python train.py --arch="vit" --model="self-supervised image encoder" --batch_size=256
Rows from block 2, named by matrix and row number. Rows with one number belong to one neuron. Each number is 50 + 12 x the weight over the matrix's rms, rounded and kept within 0 to 99. All counts start at 0.
# fc1: MLP up (model.blocks.2.mlp.fc1.weight, 640x160), inputs 0-79
# fc2: MLP down (model.blocks.2.mlp.fc2.weight, 160x640, transposed), outputs 0-79
fc1.224:53 54 57 46 56 56 37 48 51 55 63 49 52 51 21 67 64 41 49 55 53 49 65 48 53 34 41 31 58 57 44 40 47 38 38 48 55 66 66 42 38 56 37 41 52 70 42 38 40 49 44 49 50 52 32 46 67 47 29 57 42 44 38 30 54 48 65 48 48 47 66 60 47 54 49 40 49 55 53 48
fc2.224:42 53 49 46 46 61 40 54 60 37 44 64 37 43 44 21 58 44 61 72 58 28 52 52 43 55 55 58 69 58 40 29 33 51 63 48 66 51 56 55 61 65 56 58 45 43 61 44 43 47 46 35 52 22 62 39 36 42 58 71 76 44 50 40 57 52 34 39 49 46 62 42 59 50 60 70 42 43 64 52
fc1.226:55 61 65 70 33 46 34 45 64 63 54 38 54 57 37 46 25 52 36 51 28 75 52 52 33 59 46 40 56 59 47 41 37 54 65 87 59 60 52 31 48 55 50 60 47 37 42 37 59 47 56 46 52 65 44 60 37 49 48 57 56 70 53 55 47 65 61 63 65 39 37 42 56 71 40 49 86 39 44 53
fc2.226:76 41 55 57 57 39 42 67 51 71 34 41 49 42 63 49 34 16 65 42 37 55 45 53 41 59 48 45 53 61 45 79 40 39 51 47 53 48 51 31 64 66 25 67 57 55 56 51 61 66 44 35 33 69 46 42 43 37 62 48 76 31 52 51 43 72 55 36 55 47 49 55 59 64 40 36 42 48 41 32
fc1.227:67 67 40 33 76 51 42 38 70 52 45 50 57 46 61 40 49 37 43 35 60 47 50 50 29 54 39 45 49 34 51 41 36 57 68 42 41 57 48 58 69 69 65 58 49 58 41 50 34 61 49 63 55 48 45 61 58 30 48 54 53 38 58 48 69 34 48 46 55 57 49 61 44 36 55 49 60 59 40 69
fc2.227:52 51 50 59 41 56 66 47 61 77 46 40 55 42 56 63 47 42 65 44 69 68 48 54 42 64 35 42 49 57 52 70 55 38 30 43 50 27 44 58 35 45 48 56 55 56 35 46 49 43 32 45 48 60 64 47 52 44 58 46 49 36 51 57 59 51 65 55 71 40 52 50 44 45 46 54 46 45 40 59
fc1.228:30 60 48 52 44 60 47 48 79 54 42 62 60 59 71 56 36 46 44 31 31 23 71 65 44 62 53 63 36 45 55 41 41 56 33 49 49 60 38 42 27 65 83 55 64 43 62 60 55 47 56 48 37 44 48 44 51 69 43 48 68 45 72 67 42 43 50 51 73 55 45 26 44 55 50 52 42 25 56 39
fc2.228:37 49 44 36 38 40 53 36 61 57 51 54 38 68 51 46 48 57 55 63 58 65 46 34 59 51 66 51 60 55 59 41 55 42 58 47 32 75 49 53 38 56 44 50 61 47 64 34 44 52 42 56 59 53 39 63 42 41 56 43 36 48 48 56 44 44 49 26 58 55 35 54 51 53 60 52 45 44 66 44
fc1.229:49 21 53 46 49 49 49 56 42 58 61 36 65 43 53 32 47 57 62 58 28 38 50 48 66 45 41 37 30 47 31 49 47 35 43 22 68 52 51 58 42 49 50 62 47 55 57 37 47 34 54 36 65 34 52 19 60 44 34 51 30 53 73 51 25 37 53 65 52 66 65 48 68 72 47 41 43 59 73 37
fc2.229:56 76 55 60 61 56 28 41 70 41 35 69 38 55 50 44 38 67 45 55 52 53 50 59 56 72 51 55 60 49 45 35 47 65 47 73 55 49 54 61 42 68 48 41 43 59 52 51 48 60 58 24 48 40 58 73 44 48 54 55 68 28 40 44 54 56 53 69 50 58 63 32 61 47 61 53 65 38 51 38
fc1.230:62 39 55 39 57 46 57 61 28 64 71 39 38 66 62 48 39 27 68 70 70 27 46 44 51 49 42 36 33 51 63 45 36 67 22 44 49 52 37 32 44 45 65 51 46 38 60 35 56 17 40 22 53 29 77 41 52 39 66 54 36 59 56 63 50 62 65 60 48 32 56 18 45 66 57 81 47 56 60 66
fc2.230:53 51 45 53 46 45 59 47 49 59 55 57 46 60 53 67 38 39 53 56 63 51 48 51 48 67 42 43 43 65 64 56 52 46 71 77 44 41 25 48 44 45 27 30 61 35 25 50 30 65 42 62 51 51 46 42 32 50 48 62 61 56 54 50 50 40 52 35 41 23 42 47 59 44 44 48 38 75 45 57
fc1.231:47 39 64 33 30 54 58 35 44 57 52 34 36 49 39 47 46 62 50 48 28 40 48 50 48 57 36 58 57 57 49 65 63 76 48 46 61 51 53 67 45 35 48 70 38 57 47 34 58 36 51 43 46 56 78 56 51 54 46 54 31 58 73 56 48 61 43 57 48 45 58 51 43 61 57 41 46 56 30 58
fc2.231:53 67 41 71 61 50 51 69 64 32 46 51 51 68 65 53 25 51 56 70 57 59 45 49 45 50 38 41 32 80 53 59 46 49 39 72 57 41 50 54 65 34 49 44 54 47 45 63 59 54 41 23 56 34 46 68 52 65 50 38 59 58 42 45 41 56 54 38 53 51 54 23 51 65 53 51 41 41 53 52
fc1.232:41 50 55 70 36 36 53 49 45 56 44 36 44 54 37 46 48 56 55 54 34 42 70 73 74 60 68 59 46 35 62 32 38 43 52 57 48 46 65 48 50 44 45 75 44 34 55 49 44 41 45 51 44 39 40 55 37 58 40 43 52 50 46 38 41 55 30 64 60 39 37 43 40 55 55 43 56 43 64 49
fc2.232:50 51 55 45 51 43 54 61 34 30 59 40 70 59 63 51 53 42 58 53 61 55 40 43 27 58 46 51 53 55 39 56 62 40 56 51 71 62 15 64 41 56 65 35 54 50 52 44 56 25 45 50 45 53 58 75 52 46 45 51 48 40 52 39 23 49 48 43 59 55 50 55 62 59 29 59 47 34 44 37
fc1.233:54 64 71 56 34 46 51 41 63 38 46 30 54 64 52 57 52 45 39 51 48 46 51 56 47 47 63 40 48 51 38 70 32 45 48 50 47 55 45 45 50 44 58 36 36 41 70 52 81 60 69 52 42 49 57 28 42 40 56 23 74 38 49 58 44 58 46 66 49 43 55 57 43 79 55 32 52 53 41 55
fc2.233:28 63 46 45 49 51 49 64 42 44 34 54 58 62 53 44 41 44 48 42 41 68 51 34 57 49 47 53 49 43 69 55 56 47 64 31 61 51 54 48 49 40 63 54 40 57 41 35 41 46 44 54 48 33 41 47 47 69 36 76 42 40 52 46 69 58 59 38 50 61 53 53 79 45 50 47 58 51 42 35
fc1.234:27 49 43 42 48 46 66 48 56 54 52 34 53 49 35 49 34 69 56 63 52 35 53 53 57 38 56 58 65 52 48 50 56 42 37 58 52 37 30 53 66 56 68 48 56 59 36 56 62 58 64 67 28 45 68 57 53 44 36 55 54 28 34 29 50 55 66 56 44 46 51 60 39 31 61 47 47 54 47 57
fc2.234:63 26 34 47 51 31 50 64 40 26 40 62 60 54 52 79 33 48 33 31 39 47 41 69 39 36 48 41 40 52 49 54 36 63 49 50 42 58 36 48 53 35 56 68 28 48 29 55 38 64 54 53 69 62 48 64 41 32 68 49 39 62 80 61 27 37 34 30 40 61 43 70 53 71 38 57 38 57 48 61
fc1.235:47 50 54 62 47 41 47 47 63 58 31 56 52 55 42 61 38 43 65 70 40 58 18 49 54 59 40 50 54 56 42 60 41 67 57 68 41 49 49 51 39 64 68 58 42 85 41 55 45 52 57 45 54 60 19 58 49 43 41 50 48 58 34 45 37 56 43 53 65 50 41 47 57 51 46 54 70 40 53 49
fc2.235:49 67 63 34 51 51 35 54 54 47 58 46 50 65 35 54 47 25 40 53 46 41 68 59 50 63 48 27 40 54 50 51 39 35 55 70 56 37 63 43 37 45 34 58 81 39 61 44 50 61 40 31 36 35 71 50 47 60 66 32 66 55 59 40 64 31 61 64 56 51 37 59 28 58 51 62 43 68 57 32
fc1.236:64 53 56 51 46 62 56 64 64 79 40 41 27 23 52 63 57 30 72 74 48 52 38 39 68 70 53 63 48 61 53 66 53 53 51 54 40 51 52 58 73 49 48 37 36 60 44 53 68 38 65 37 58 41 39 35 49 64 33 48 44 57 36 48 41 66 63 54 61 52 27 52 29 58 52 52 38 61 38 59
fc2.236:45 59 69 18 85 33 38 51 51 56 72 42 56 47 29 60 51 53 54 43 58 22 58 52 45 34 51 54 89 67 47 39 37 56 40 72 59 64 75 43 08 50 57 57 52 48 28 55 31 43 51 70 26 44 52 64 52 35 52 40 34 51 59 66 46 49 55 68 20 53 58 47 45 43 49 20 52 38 74 35
fc1.238:42 50 38 52 36 48 48 40 45 45 44 47 33 42 46 44 49 39 52 42 40 36 69 43 61 55 47 55 44 61 58 45 37 55 69 75 66 35 49 48 59 68 68 72 42 55 57 54 38 49 47 47 41 62 63 28 54 60 43 56 45 55 63 50 36 75 50 37 44 61 52 28 61 50 52 36 53 59 52 47
fc2.238:40 57 54 40 48 40 49 55 67 31 53 50 51 40 47 44 45 75 72 39 49 57 59 41 40 65 24 49 47 48 26 44 55 48 47 69 55 49 55 65 26 52 44 70 45 55 51 61 44 41 40 42 48 42 62 58 52 46 36 45 29 47 43 39 57 58 59 56 49 62 50 39 47 59 57 43 43 49 54 35
fc1.239:57 59 44 42 38 48 54 59 63 57 62 50 41 47 42 52 43 47 50 70 70 60 34 46 72 41 46 65 53 46 48 48 27 49 44 29 34 59 55 47 53 51 55 37 55 38 56 33 46 58 35 44 58 41 47 49 68 34 59 50 54 42 43 51 60 45 54 42 29 49 55 57 40 41 57 53 45 50 51 70
fc2.239:49 71 63 55 64 58 54 50 45 50 65 55 72 47 57 56 58 45 62 33 55 31 57 67 36 65 44 33 48 36 37 46 45 47 39 49 52 46 28 46 43 26 81 56 47 69 44 64 43 51 70 49 49 37 69 69 54 51 57 63 51 71 38 54 45 48 65 58 65 56 39 46 38 54 35 49 53 60 43 35
fc1.241:54 54 68 40 54 52 29 62 39 64 51 41 61 40 50 45 18 51 59 50 54 41 54 42 52 80 58 42 59 66 53 69 45 61 62 46 33 54 37 51 46 49 79 53 51 46 50 58 50 58 56 59 41 40 41 34 65 63 57 62 62 21 42 38 44 40 48 43 61 29 42 36 55 38 55 71 39 63 55 44
fc2.241:58 52 67 50 36 58 53 49 42 52 57 65 57 46 42 63 30 50 41 54 43 49 52 23 58 35 78 75 72 44 50 51 53 51 44 54 54 42 39 45 51 81 77 60 30 59 62 50 38 36 53 58 43 61 63 50 45 76 41 43 76 62 52 59 51 56 49 17 30 46 71 55 50 74 44 34 58 67 27 56
fc1.242:61 39 54 55 47 87 69 43 60 44 52 48 66 35 76 44 38 28 49 47 41 48 44 67 52 38 20 41 33 46 68 45 57 36 42 63 21 65 71 35 64 55 57 67 53 45 69 71 37 56 58 34 75 40 28 38 58 75 33 23 49 37 62 22 45 29 22 49 48 50 49 73 46 32 62 17 43 38 41 47
fc2.242:51 49 50 49 50 56 44 54 56 42 46 44 35 52 55 35 54 43 44 63 47 30 43 45 54 49 49 52 52 49 44 34 42 45 39 59 40 60 42 41 56 46 46 31 63 57 53 35 38 33 47 56 67 50 29 51 42 56 53 43 46 61 60 65 55 47 47 66 48 48 46 40 53 50 50 52 46 59 45 49
fc1.243:78 62 67 66 59 33 34 42 51 45 56 75 50 54 39 47 61 60 48 52 66 49 74 49 47 63 32 44 51 34 42 63 39 40 66 78 47 46 35 47 39 76 59 51 46 55 48 69 51 51 50 57 38 67 52 47 40 55 58 72 21 38 60 47 38 43 34 41 74 46 44 37 54 47 53 45 52 46 52 41
fc2.243:37 61 53 57 59 49 58 54 51 51 51 42 51 50 45 50 50 38 54 42 61 64 42 58 34 58 63 30 59 53 63 56 51 46 44 44 44 47 47 56 49 41 41 53 46 64 69 47 44 35 42 45 50 53 53 54 60 54 56 46 60 54 30 52 43 40 72 65 65 52 56 48 51 53 50 61 48 62 59 40
fc1.244:44 42 70 38 42 38 51 38 48 52 52 47 53 64 37 64 41 45 63 48 44 58 65 68 57 63 28 65 48 50 64 82 38 65 52 47 34 53 49 72 56 46 65 53 52 64 39 62 41 54 41 45 43 50 24 36 41 48 57 45 49 53 49 51 38 46 39 62 47 41 70 56 59 44 22 63 58 51 38 63
fc2.244:57 52 55 45 45 37 50 59 66 48 74 46 65 64 53 43 42 46 36 46 51 55 39 52 54 45 39 50 37 50 53 43 36 41 52 53 64 37 50 52 48 61 41 56 54 44 54 35 63 57 57 22 67 37 52 74 50 46 50 51 33 29 40 31 38 32 29 54 48 37 42 45 38 57 58 40 59 40 53 65
fc1.245:56 56 38 44 46 66 41 56 60 44 45 52 56 40 44 41 40 48 32 77 68 55 84 47 61 58 58 50 45 71 42 58 52 44 51 68 35 61 50 26 55 38 49 79 44 80 32 55 55 53 39 51 71 55 45 60 60 36 27 27 54 39 64 53 38 54 22 53 41 77 44 52 42 54 54 52 58 52 24 27
fc2.245:56 52 62 30 68 44 70 66 37 51 44 43 52 48 58 46 60 42 68 55 48 57 40 51 59 18 38 54 55 26 28 32 70 50 52 41 49 67 39 25 36 56 69 35 40 55 31 52 53 39 39 70 75 61 43 58 43 61 41 64 52 77 52 48 48 47 58 61 49 46 30 36 51 44 60 45 58 70 49 41
fc1.246:63 40 40 60 56 41 52 51 71 38 56 28 61 27 48 42 46 73 40 45 62 56 60 64 54 63 57 59 55 43 57 44 33 34 50 41 45 24 57 38 34 50 49 20 40 19 70 45 62 15 94 56 26 48 44 52 40 86 49 40 52 71 35 46 56 43 67 66 48 24 68 53 35 41 64 25 52 73 55 63
fc2.246:61 59 67 62 60 54 49 82 39 64 13 54 45 34 50 60 65 27 73 38 59 64 62 74 71 23 56 54 42 53 28 43 52 47 32 60 15 47 45 38 09 57 40 45 26 32 47 62 59 47 75 78 66 69 69 73 49 52 52 67 80 81 41 30 63 42 57 43 50 46 44 41 48 57 70 07 59 66 58 29